From a checkpoint of a small contrastive audio-text model: trained on struck, bounced, scraped and rolled objects made by modal synthesis.
Rows from block 13 of the audio encoder of a small contrastive audio-text model, named by matrix and row number. Each number is 128 + 32 x the weight over its row's rms, rounded and kept within 0 to 255. All counts start at 0. Numbers have three digits each.
After each channel's rows are labels from the 100 clips, of 14848, where the channel reaches its highest value: "strongest on" is what is common among them. Only what is clearly more common there than usual is listed. The data: struck, bounced, scraped and rolled objects made by modal synthesis. In brackets: how many of the 100.
# conv: pointwise conv (encoder.blocks.13.conv.weight, 192x192x1), inputs 96-191

conv.62:164118188136122125071131130137083145114180117150183117112234098120025119112133122071124164117101142120129149128108114123125159161140077149061160157132126119126127131105145092147142108148126103150110147163136107151172123108109125128082108159148143138183175117153160206139135150117097072120
strongest on: thin (high-pass) (65); one hit (42); muffled (low-pass) (35)

conv.157:129114133097104165066098110159127153145138176122113146183126118103209068073086131129145128135140121144142150147158128038157113093167135106106133089140154115096081132137100122081064131145133105143128071128154156119096124085114168140040110088098188098132166118125147126097122129110082168100
strongest on: scraping (83)

conv.4:123116146108102124125138117110158096147146161153158162121162133150064130148065086141102143134142115161069133148174117084146102154151113188101175132176122132174129151098163143156136119073202080119160119118103099126098063088066110077101137139128121137121102137133240088192117080157124117121
strongest on: thin (high-pass) (66); mains hum (30)

conv.94:130134127110137108144109119093191086130156154085090146153016116110153146177089158093072134149119124121142126132110127183215109122124144166055114098118166156104118147117099142104129122137042171098143093114116123095130105146146090156149123146155081139123097124168151070176018184119117098114
strongest on: mains hum (100)

conv.146:159149119096146110118129138128068159115105092091119101156160096117094189132129148123198143101179110165143139108126103095050122123164109102114116119141123069113187117041118106137147109128165062152113141151077108125124103113189139105109111084123135114132136105136134146162127168155135118147
strongest on: rubber-like damping (95)

conv.73:162131111161121137143100083130113084144162149104075099111196191152113134105098124130178185128185113146104129139113078174125134171149081114119103107126146072125099116106136093115077142133130080126114142138147129113176141134123130127068107175212189122153124133083122156116108196141199119148
strongest on: hard striker (94); muffled (low-pass) (91); action: one hit (46)

conv.183:119140114103128135135138094163135174098090107149095140149154109124120099105119164113162125179112117129160119138110138154137125109142120113111255110109119146157087128140119118116104132106121107215116129174113131080142052112092134115111149114132154142135090139129131106080151109194128118144
strongest on: white noise (98)

conv.178:171151134117147100090167115117136132063092147177087154119153131116140073097156165137093112192162093136180104135119123176209159096116072148155125119138175113113108138183135107129153108127085159070145123075114162102166104141149091134129128121085134127146119107175163149047142153142124148148
strongest on: mains hum (100)

conv.28:142118158106144146140122104108098128103126113134112192113094134166162194163154092127107090129130098131104117108114075101079163119105118145133174144138125119146151109146117124131152091134112140145155122148116154087135157170057125107159151108105097099118099141171135120104096140140141106117
strongest on: rubber-like damping (100)

conv.107:122122121127169125128150111159221154177146123066106148193141128136055142054124151134159091000152128121182112117176136139143128124119109118122137106140184132110110156054124131111129156156121151144115136088100145099086144092110148133069113106127161124172128128103119133154000140103151122116
strongest on: rubber-like damping (91)

conv.154:141164103123107095147134128123102129131090078132139095135083116114195182083163137107139140111132151104153138140125075119155115107104123120105154141182142092172121127086095110103087115163160106143150150101130153115064134167126105000143130071140154070132186162104121089144079106100106110122
strongest on: ceramic-like damping (83); bouncing (80)

conv.124:155143117104153064109133123179000095137123122108151149164119142126106141096099160084146127167133127077103119135128186168136121145109112083143139103158156112158147155099140109098178139148169140151138121162139148112055099175145108122077123132148099132150120111127199125136032134128167177161
strongest on: rubber-like damping (68); repeated hits (51)

conv.39:154157075159092118143157149115186159140117142058143137190078136157136234144128160149140151123144145131132134096111075078166141175158085009086104172168132139121101063103141132140153170100139089151110110141128124192133136156116170109066132108079186141130115175130109169137130089126137128168
strongest on: rubber-like damping (97)

conv.143:121143092076179115104138137141155136133146138148197104164079134137116123034114113129140127097132121153143127131123143050148164094142103119160091117113098122126129150135117145121175143107106094171126121149107108024067229069104113144103114109220136085137112159090113141124041149150186130131
strongest on: muffled (low-pass) (61); white noise (42); pink noise (40)

conv.103:138150136124157100145143139116103145128168123093098089155054119112116151086143116129099170174107112126131155129101088106123135135119201116073137105118133150128133201080124142102116155162175192158143131106110138114076140144110152140061130134153128139149165134101124083105000155130090149170
strongest on: one hit (89); steel-like damping (76)

conv.57:099109117169120145109092138112144096100069150133149170115149200115148169115093133142108133151139145089136098135117138109170150121085190124106147104152090117143126137127133151141111131158114132134142110099182115138122125110159164098116099113092131124167106082117131162118130121120054142096
strongest on: string (100); small (90); one hit (67)

conv.148:172109140128119148110139157103223151168155120117169118070051157146153133151088112151176168081084151118105098105159157100106102153139134148118079107146158124198102124114148124071111153093117084140084100076153107139106109138158196149085114089150165060130146127168115149109094115102128141067
strongest on: small (95); square plate (78)

conv.70:101135124162133124134126084119126096185151088103078113211144129063141196113138147097133123154120123154131106103118158040154106158167131110067160139117072106148134147037165155140148140121078120147099147142137143127103090093161122177071166148208153125136150122111117128167126085136143103154
strongest on: muffled (low-pass) (99); hard striker (99)

conv.121:146137167119096153123127129142137122085120093132139088129032091050127116162109131046100174029097124125137128156124142095136090081156147051136118155063127080145098107073117119124153138154136078122093109150108130137090165116145111115075108121081136077152155139100134130102071073094169117090
strongest on: rolling (98); striker: soft (86)

conv.79:126145108120127104109169118128213150164161146150136130178107156113143098111135132069191155025128109131162134139125154114145149143143047138128163084066170154096108136040128124092158151123119160160061110108123134136140128145113141136128088079142177127151152092105108151121123134125204139130
strongest on: clipping (98); text has "clipped" (98); one hit (42)

conv.30:024093137121140115142140138125103139094047146101109147145130206174118115136110068108129144112084131160140100146099117149191104102119134134154085145124107173117146115077118164134102146135129132134116146129160152130107118112141064111081104084080192093136170108185138093130127175142166077144
strongest on: bar (100); one hit (76)

conv.125:181134142157077095108064130117169134170193105081092179093126096116149118084084070086128140128099140129101135139071150089116094122122094107114125133111120159140113144023075129094085150137020157102096147158158126123125115127107128079077106114097136115134126110127114146192089093087135133129
strongest on: clamped rod (88); one hit (55)

conv.175:159137152112122160128156137153070164109129119124184144118117113181132109192066136100113105115122127135096114183127174146110082092167186117156102128255138100210128197092106129089173111148111050142142144134111149130095108089126127093117139109114102130127141137169025076095138094163114086119
strongest on: wood-like damping (100)

conv.104:125126121124151112141074110149162136169124135166135124181139132107127097123149078069087114096130100149135119149079075073078102070077058171130108136110148134118104125052155108091185118129116101105108157035127107155196151137072100164097159072120091100174129142132126196146080138115120130118
strongest on: plastic-like damping (96); scraping (51); rumble (32)

conv.21:159150173091161166128175102169100206083095148147107132129117157131146213099147125081095202126177133111107130176083109132145152141137122157096132173122127141123126143081115124152120138144202071157125119088182161126137150103177150136075114115087149146140129075082115105081148103141113135136
strongest on: medium (100); action: one hit (79); round plate (73)

conv.25:122115113147137141138142119096070122139079140135105085168150130133140098117235098095145096089110144177100130075120155101171096103135117070109085161109135099103121078159084151105158104208074061167153129108119188141149132148141111134131096127142108074160140132121111136165078175165126101100
strongest on: muffled (low-pass) (100); hard striker (97)

conv.76:145144132144130116164139139126061116132123156142074132170085153115116080172119115079068107107138088123124137157105051121086119114114147179128131105102172124171112127113111075134171106123095107151095090132128147163158183139171130167148132151154092143141197151148069174119111160151111164112
strongest on: white noise (97)

conv.59:130149112151130087086126173189096136110144133168110072220136133128107143122152149091126138106150162169117133110085192101167076139137123123163145156162113175154086110059110159101170129089109102155142103129142118088154093151130150150084143101134151074125181169143173139157118147155126102143
strongest on: hard striker (96); small (69); action: one hit (46)

conv.55:125115165155112102129131131142120134115142142165120108128045139147093177129160145135120119091125125131115139094126077131114130154133159158188105163181116116090120074129139153088060134128148088131147217091120129116114148139048090180179132189140104135129119136101138104091122095177163184167
strongest on: reverberation (100); text has "reverberant" (100); text has "room" (100); rubber-like damping (89)

conv.68:134161183113108118097156141134130120130105088083070161135121104122186155131099083095162145136092160121102128077103117119103133158064144130121116127101106119102095121060144109057142065161091132130119133129186089103169099129073156116058137139136121117098154134120090102075059125157078118096
strongest on: thin (high-pass) (100); hard striker (100); reverberation (51)

conv.151:176105127122109083109158132106127128110164128121107125123120077109127170117086128124129144099126138135126119151104079154122107116120135146158059101142103119085203172095124102136118109117255149073134142255147114138161090112070136126101126117107159133140115120076133150255124124102144118141
strongest on: steel-like damping (60); clipping (56); text has "clipped" (56); action: repeated hits (50)

conv.71:148120138131102190089114123109143133108127145083117140052127178152142137150072123124072113186146112131125117129147167120139115083114130179121110186126162103157133131132147135185164060095097088154141106045127146134119193154143087141098134099130042145128129136135173160095099129134100145086
strongest on: pink noise (100)

conv.40:173114136190129091095078164132099182117180125170115113158166121157113101122142124125177046101141124184109121155155119141117104175113125125078127098127121186136125105114089116113116138170111138130152069088000111146111178135086158144137121118099098136105165091108117098145154136088134102132
strongest on: large (100); one hit (72)

conv.53:118142084163114153122156126141108079103067140146147141118134135143057085149084127074142131118191136150108139113053103118097166109159158108196117141122137072127128144112122105116170137171127139083071111095159121125108087096086167113070138087138145077109124098104104125096090140144152104150
strongest on: medium (98); one hit (74); membrane (61)

conv.23:090146131157110157132113136124139107096116123126132128125118169187088156114158148120080093127136124165126126147077119135202113150110140149137075161160109111120126135165122137111128109162140059095127098154152145161095091135151132143170128145154072152176169122169038149073153081121144163100
strongest on: rumble (58); mains hum (36)

conv.78:140083161103089142139101139097117159147121144154125140134106188111214110123116132154144162166097147127154115108119142118089120026113172128160110086135177116120133123086102146118118165135133138139117131069108142141104111116068145146100143099097132095143148129136129145100147129084119188118
strongest on: bar (73); one hit (42)

conv.46:093097151094110130187123109121119101126113132130125156111105110126130117149145096118116108104118130171122107168115114125149104121112135161097132140161134133113221167120119133092108131103161120088125156171114113108158090131070115142114130085191122084117114132117191122211134116154120129142
strongest on: clipping (36); text has "clipped" (36); thin (high-pass) (31)

conv.2:132110070123153101097131188141123163134145147093154132120170087146133129171098100090073090117130090157098107148107131130089102110138126174185149094125148108114149153088157182107114158100081100179135104140087184132097255106153118106087133153169114140137109110067139177110117099156156107111
strongest on: pink noise (52); muffled (low-pass) (50); white noise (38)

conv.49:250099174124132178143121136120098150106000144111142157143125088129118082144083098128120063115136122134118138119113106104102118087153115166112123118111108073145114096113101168129111115126124136122089169108074158118103130182129173141083143184116151125114137120149102136172116112118140100146
strongest on: membrane (100); large (100); one hit (77)

conv.173:143135136110151076109114102097123134129115087124144072152077117149154080100124094108120142041098125118120156094169097036150141144149125193149105092116050123134106124088081128143149210129102147121105106123129120140112169129100101130112123158147159135085110126074120112192040199129151165138
strongest on: scraping (84)

conv.64:166110136182128087139174139151102098064101173168135103115088155118106081110105162141131102159175078087091110134099133122152154105121129136091132155120121060165126120087119147095088088140112158134082104076122145115105102121111163160088118095133130122146160110170126063124177153126124115140
strongest on: string (99); one hit (77)

conv.166:139146109164134097166105132145119168059110120162113139112128112140085105186154128135140148119193120100189126112086110191112188105153145069133176109115173149130116155086057157080071144179086098142169131098149140111108124139134117064176138109205150085124113200166139144132136154107154140138
strongest on: striker: soft (100); muffled (low-pass) (40); membrane (39)

conv.181:127153041142117154093129192079087158086096133112144120056138079127073138096159114107164139162140123181129127122156118174156098216121136212117155115127110151113131135087109131102125120140141150123104119143166109163098107158139133172074125124149147108116101153133080164089158107108137134126
strongest on: small (94); closed tube (73)

conv.20:169118129120126154159181151126120174086087136135145119158146136079130162138083139132091190075122129119146100124111169157115184128124129125118060126148157080105152117184121183109168086115059113114076068180175118106148205130149141149138119082174105065158088159143086122126183160082088077189
strongest on: plastic-like damping (77); muffled (low-pass) (38)

conv.38:141160120119085106090156145082170128175088059114160155164153098129086120074109147078144111117170102089141121181187138146121107132112120153151159122131101122185128123083155112109081165157078169119024126174120136146116090129073141132073113092131163124095126104107127095145222141106185122124
strongest on: string (97); large (91)

conv.7:194087171094127114147137156103112161103241119146101106135099179153179134120073165115173139146150134108122125121138094133100143092158171124123090144118097149152119138092123106127137117102110036155141167072146131093169121133140142139077097065109147139127110122075149154146140097125122126127
strongest on: clamped rod (98); small (98)

conv.11:029112118130138134115127153109140191082013120113150103150112106121100121130104078139123152114096130181147123104083108112052127173109115128148089151119155148162111086108107132143137127144075154130130154122180159118160112150130165106085142146163068098143177135100116129144115154149135145125
strongest on: one hit (59); ring (40)

conv.54:081129102082137097103190122139066138176136108108169105137122147130080143099046153028153160147117176165114114118094177109202142114109073112093135137141130143149147168075080096125098167102065158101110140104204147135135131109134176167123124020108160150131133104103085084159130141172118166098
strongest on: one hit (83); string (80)

conv.16:130155120123118153136097131095154149092168152140144222115132126100147054046112134138117151180113123129086141084072158095112117117139117158208146153141122156071090108193105130137126130151183120080132161142148107139081095115114074090165146152096180180161109139123135154110128112091151175111
strongest on: clipping (94); text has "clipped" (94); one hit (43)

conv.31:132098115099107123138200091076113192142204145154164121120088158159095097152121080135156175163130109167164156108104131135117162110108126089080103118138119145150113178126088102088086191115094130119112096097194132133077066093050159185122132135145125087115118139155113169151133112127085157118
strongest on: medium (100); one hit (64); bar (55)

conv.95:137137112134142136156136129118085122155107229122131164167121136132133078106128100130091130096124136165114118159141029081116134089111113062144137116136114111199139150057118133121167113136121160143162153144121108110130185119101088170138163103191138152124162110125090163136133101131131154114
strongest on: wood-like damping (61); text has "noise" (50); muffled (low-pass) (36)

conv.115:168098099138138077171197092138124084080051167134107125165097117144102229074110160160103170121151114174182169105172126124141116116124088179120136136134085075110133100077063127102109123113095107150120119082138160166143090136155168143091110084106123066132146138068137160123115136114176112148
strongest on: membrane (100); medium (100); one hit (66)

conv.101:117155105141111104131086141121124125106150157125139139180098148122167128084112142087084133153113145145133096140122081049126149130101198082087128147063124112109116187103130101079134156149104153120134161152137154163091131132092122165085128110122069167124135100114133129120000151168160181121
strongest on: steel-like damping (59); clipping (43); text has "clipped" (43)

conv.106:131123149136125103137131073140118123125116120124139127140137109107101112113139128125113147138112117125155136100147110071188104124129124146180114168135121127099090139175115156098190119128242090122124128096129131123109062119152134106132134097119119073122144121098138134067110108160130112117
strongest on: rumble (97)

conv.136:117119208100139099082121093111168095173104137126186113121182113120093094119112125122122091154128097135103149136067132124196140140120128174044115199097102161106115136093093093169135156084109114182109094150139082128122163095145129112104104155096132159130129103117137110076105150133146088069
strongest on: mains hum (58)

conv.91:126146154107179063134123140135064146123112109176139111100125149183155056158109103088144114142152125118167121147029172138072098092135126148121115096126146160136128201082140103117075168169087136136138180127111150179097134136048142153034158128124106118186158109142088147120179118139129124144
strongest on: wood-like damping (96); scraping (40)

conv.159:096127189103181091103118134102115147160123158172080113196149157147101152120197119106122146172147160140105176092045090107099162127151125113114134088079121144136158174092120138150136147111119101185175131085137122142162136148135107124107128108087118080174149098153157105121114162133124070151
strongest on: hard striker (100); clipping (39); text has "clipped" (39)

conv.89:133087160073086136142164221111112163075140125097096118094129094120130159087093100141138145158107111133146080133147074153142086079155125126147231070145077114109165145111072131150115100132099113129085139140153073081150056142135137099109104161206113173130140118104129118159104090170100088142
strongest on: white noise (100)

conv.145:108140165095155124179117100142035157114094128122126064200121106129151169090178096130144136092092113133134097122099118132071133095127126184122119121138121179127098065023113114117146143180125108169114148086200130117126150153161118163087120080120131064167129135186136146143072085137126141155
strongest on: ring (60); action: one hit (57); rubber-like damping (54)

conv.112:101153077152152129137143116114131116110143122180044144131218137109078059163188155139120137181121102124135088117142145121074146145116136144062101073116137126105097120149085128159105191124121131124101131142141178142085084112190149159160114091135144040203145122152133153062149167127138140117
strongest on: muffled (low-pass) (93); hard striker (93); action: one hit (46)

conv.0:070121111161110133155132106137115133130152139107049111218180122172097114181095086078141161096094118118115097128077138103100122154168137147099153076105161165206133160058063108106091170118151158161136135116166127187085109172119128135129118067220169083159150152132093127093160163144125134094
strongest on: clipping (100); text has "clipped" (100); striker: soft (96)

conv.109:116151099111101096183133110087105117165141114166088144120002127157224182176124117154132129201121133124118123120078074119109114114158156148055140120174095137139142130105086091094122076103081120126134115112116124147086102096161111105109120178115116141128100118164144131116129148154131112113
strongest on: rolling (65); muffled (low-pass) (51); thin (high-pass) (37)

conv.110:180077090136172111101138176169251049114129150119091177128104130095092159103145139097090139097161095140132105120100114139113109112074089137108084125086093115157127119065127164129181135131084153155121122155155118129167158170039115140165090178132077158120099089137111159167107137157112137147
strongest on: string (100); large (79); one hit (55)

conv.188:112148134123121049145145157131090133128095076129120152181150107124139057116061173139131118110092148140118133121085137174184134096073102142125071144152117176122161089084131120132150130121233139136082136255142150121116140131143089127138116128164126108136098116148095118195114084183141094139
strongest on: mains hum (51); rumble (45)

conv.147:138158118119177072176143154153000160123126092143186136184097147071122113147134159106161133134152096143133125134051208123146117093090135112132114159122104120155136117000097143096190127134178099128107126137138119118130115113099109131071153072146106088154135149116156160135107139176083088154
strongest on: plastic-like damping (100); scraping (56)

conv.133:128180128122183090153108130173058112141161175176133111203132137187095112139131077131110110110159132119160114143163138122156131140136159116106108112082133141121130104129105148113199129151107106138190106075134137189144139145101063125199106084098102099121171144042096129151092110142151194119
strongest on: bouncing (85); ceramic-like damping (75)

conv.72:152136168137142090112158120100062126069101129186113113197093096094127185108121154159123173124156147054180093142083124155151145118111117145111127137140155164109125174053119121121167137124101169107127130113122143141067122132136134092108108111135135139133128126131115132098134192119181123146
strongest on: one hit (82); string (75)

conv.132:126127119119123100173094113172000111136104087111140116150094143115112137178137103089110122121132087147102073058077150110196148110093136160107092141159161101118093088076085124153169110146144106119090163149146135104110169144112137111068136038124063075147076169131113145096109104188154121141
strongest on: plastic-like damping (58); mains hum (39)

conv.105:123110163146127082157130085129143138127124129129190109156084116131138110172167136125134126152127143122103111120152136170141119111135133143152112194172046118160130097077177122152151102076128132145177175059099125124153152129188128111182160029100135060026112151108185066146170074136167123100
strongest on: bouncing (70); ceramic-like damping (39)

conv.10:126111130142152147130133133125092114163110173172114198171150135151151092084121145095151132202115116146212129128108112104154138126090125072161112125140105083097092125099099123112164116129108130085069156133129126069114136194123102099147088097101124161148147083170120215176170077124153204157
strongest on: scraping (86); striker: soft (76)

conv.41:131105094125137119100143173119150087070117124083123135139169164117180121203105116102126143124086141128095127121102124241153165176156105115083136137137141140133118096098096169117106120152083107115095114070150185113145058146144133146097116136158114144131112106140104123178134135134143122108
strongest on: striker: soft (100); muffled (low-pass) (61)

conv.50:110102139096072118119123147162176118146112146097128171133195122097089094140131123112159123114130139165121124092066112114142160105173081138205102097164087132113182131109102113175103145108137093196111091138105118150095170099164174169151122173099168141108156106118136067137114074188179130143
strongest on: clipping (58); text has "clipped" (58); white noise (46)

conv.170:119132120139163098142125158152103094107109129103082106181070124104126130142090162118111164169123128087102099140117190086148106133095118195120137101121101125123151121110105141132147135120136153255111110148133136147085255135133114103150140158114112098123127138093144155071143168128124130135
strongest on: white noise (88)

conv.18:140110191135073125134140129127081146052113172097174103134134122135097117143131117107119118121143087097156123140062155112202124130098094136126102125119169125120116109151132133140105120157140084121182110197145142076097102128142164118174111176164088108105165147112089086190133110186128072129
strongest on: rumble (78); hard striker (78)

conv.161:145127161140141137121094158147138125089106106198126102162133137050148119121161075098140124140156138136128106076165081132105160163134096095142144137255133146107097154162112094185160159138169167125054165100141130115146139160128127115131108117095117165134138121171152116135180141123117123096
strongest on: steel-like damping (100); bouncing (54)

conv.85:106134115097168142148093088136161117114144154083116155172134102110083128134118131104103110000078177132144127135144081096134125174080064115109133129119140097093106135093116133125174094105124153171109130142079145158158112127184143136096137076128111120131108151129175117112033148139115104129
strongest on: muffled (low-pass) (71); white noise (52); material: plastic (39)

conv.60:209120141130118132088172059052121149147071118060072101132122111115146120081135155110146133174090151131134138153105121105158149143192179144068111135138116149101150122043136122137078083156140119140165096151106079122073088133135154119096105147107135110157132129137109141060145149076123161086
strongest on: muffled (low-pass) (100); hard striker (100)

conv.118:128127094145150147077104103138154116078146103071079126217166104093113123114147097113108156112104115098135130068165117107125146093147128196066122156151109114108062108088177100153187138144160110144095099084125121122070126112072098082144121160070095136097119130120141119164196119126136157096
strongest on: repeated hits (91)

conv.134:087129113088142126158110130126051156124163141097087201161109142102185134089133137139164104119114140089140105159055107101110092049120079160198122146151151126150104154067112116130151097176101156116113146119097139083126118163207215115141127136126171109143151144153184184109000144103107137141
strongest on: reverberation (82); text has "room" (82); text has "reverberant" (82); one hit (59)

conv.9:216087095113102121148188118131101103150118152134156098102138136134198130125146163104142188171155115124099096126100134000124127120159153111097131130116122002139107118109171080123125101146173139152151136101145152126175141098109130124114100139099130139133112132080126100149147153127139156174
strongest on: medium (98); membrane (94); one hit (59)

conv.22:082084116131109163140139119133106170136111109108121125109157119146060135099171083128099108100119118147147117122255106078123123182099109077179106149124137143146057105120125121116136120116157073125138159066166077129099069135099114176137105087089145104098127077112128129154125111193093123093
strongest on: rumble (87)

conv.43:110056104135109138074122136081036104118090146106157147115090111089109161130110124131164124118151132142101119117147115115152160158138119207116133152161133136127167132131104096109090120143157092129141102176132143131154118176139103130178114150158150061119111135153122093117100143185148163108
strongest on: pink noise (94)

conv.83:157168131116152137109117131148045146173129109162137091137111109180202094154147126109110143168156105120173127123095110119115177123112085119116127109059112139104142164109122113172180176183151209114124114173130140100149099187127085139115123118116117098114157064074211110134154172135119117146
strongest on: steel-like damping (87); bouncing (83)

conv.123:073114141146132136129127136139093197105000140129144130125115092096095106122128151163123133118171122187178135115109179121175152101143122118138126111145122175126128132121113118136137151109109097131112162142125130130117138148141090152129105093159127149114151131170083091123126123108133114147
strongest on: ring (94); one hit (71)

conv.15:113146123116125093096161114129104137102179129151121135160169158166117110189102119128111121157108163139150157078072124137126158132167112176106140129128112161113164162014051134110047157117135082127038207096185158113135145076121149107076150092164107151104181105111152131179151134123161121122
strongest on: clamped rod (98); medium (81)

conv.165:113107255117121111118125133114113101135154118112174139123144117130117128161123133066167125118130203137136255140146102152079142117093158098107143140117119140153131132088106119140103150148166142128135106131137132119140118112146155172113090121134136079134162121178171114155132106132138142136
strongest on: hard striker (100); thin (high-pass) (61); action: one hit (44)

conv.29:203143160119108119127170151170105046064065113193139075155081123106195124166101118181136156121168130146089132141121113119171129063170152106120138106156161064128115114132092139112148178152125174127106130082124166147115101159102135138106140127155136105127166105146153114137110132087158139187
strongest on: large (96); one hit (80)

conv.37:135130136121136103170136133162135136150137056123115069180151098104137142124074151097121127115093120137128134139080131183118117089116127106132184132175093129116144149085125136110066124125187117140103160166130112090100124149115205162053111155113153128170158094098093118118091120168123029143
strongest on: one hit (68); ceramic-like damping (58)

conv.66:053142107150104099143114108112177125160060146092140110126151164120109119064047129131164184149007112167159121157112151137128126132125115143103125105136115151147131108111126095116084131114158102135067185174139107110118134140114176096093115111129167122128188101131110183146116059119165109177
strongest on: medium (96); closed tube (74)

conv.47:102104099149139126136141157134073121136129138100111038167128156120106185061095107118147146164111154154103132116091141121134090111121133175105154132132167124123156133196161130074166150138105094182132084187138163078133255105121135120128147165082166107131142134161124121114140050182087171115
strongest on: pink noise (93)

conv.36:167122130142141043122144142142107056069002062111164117129160028142122133150112164139120136158183131182164129143057164088121146144136108143141163141127123129133146152053123111097060100130119078131129122094101115094119102166110128139083164102106147130143136122164089098148149129142121135163
strongest on: one hit (76); membrane (58)

conv.74:155121101105117073150157125124200113157120092100134055162115118060155184116145131116166158120117144126156139117147071119179124125116153100088143140081199154164108141098122165153153174143115144130152089166105116087077125144126145076098115105157113174202089129118124234121169112129082081155
strongest on: rubber-like damping (100)

conv.119:136136152121112127122111166113181135128158111136187090086000139093161198179037102130164141125153138151125151136142143125146178185154148176115121152119073076197117110095181150148112172077132114128116113092089110155173142095126137159077141114146176126080123155122118092110134131125131165106
strongest on: rolling (97); thin (high-pass) (55)

conv.180:160171127138128100148128184159108128167130095127143067128137129168125142130114117125156137075156102118188148144134148152158123119111133130146145098076180141165151149106137127106037124164133042182145115080132120152139122121226146000146120088113086093174153117064124107156111131145155132116
strongest on: ceramic-like damping (94); bouncing (71)

conv.130:108105139106118045106092141150160108132084171133127121124082095138164065208088111093095143136145130134081146133123120107105152175175124092113166119086115158134091157109058180103180178126110153093142096116097111090131138094076155181111131097108143128102135171119173081154028164096076109158
strongest on: wood-like damping (100); scraping (46)

conv.33:113167150121089066165120147127066104103105133159181080129126135146118173130140083042171130096128142116176159113082137129154182120160114124127164146057096112137123105044093130106135098176172067161099145121131133103092159161146117120139169118127123057127210152120101119153066097122085110130
strongest on: ceramic-like damping (50); bouncing (50); action: repeated hits (43)

conv.163:132214145091142122100106124167094163105109134182171206147112102126124221178164145108160135123089146115138099180076065121186115163071059171112174159053175132178149191143132116155097088135062161110143128137130135156153150144165157031098134126137138113176140081108183132178146149139131083129
strongest on: mains hum (100)

conv.122:109129122142131138116112151105095132075103074156105056116093110114124132144155133118077139191121123141128114140116087127081143097109152102024138202155064105082120118115142121171122139174134186106165136121127122186134100137134097130160121169118069120145127093184141156117196113129218119081
strongest on: rolling (98)

conv.82:132141122113113098111096135157118128149134139099178109088168155099132138166162099112129125138117135111122085103104109115224102158121159165010142116120092184088127104161180116183113118129114137156139139139091120177119099128089133149107123143153155112114165094158125124113106160179219113130
strongest on: mains hum (100)

conv.144:092145101117095166118113119071077111074087091091112053201070129135154119129182097085139159103145109127105142136180127077161098185125122140117100160144153152103139174063185128025132107154061134081130117112137135104117128173094117195147154118098123048124146139116103096170137089153113101136
strongest on: repeated hits (92)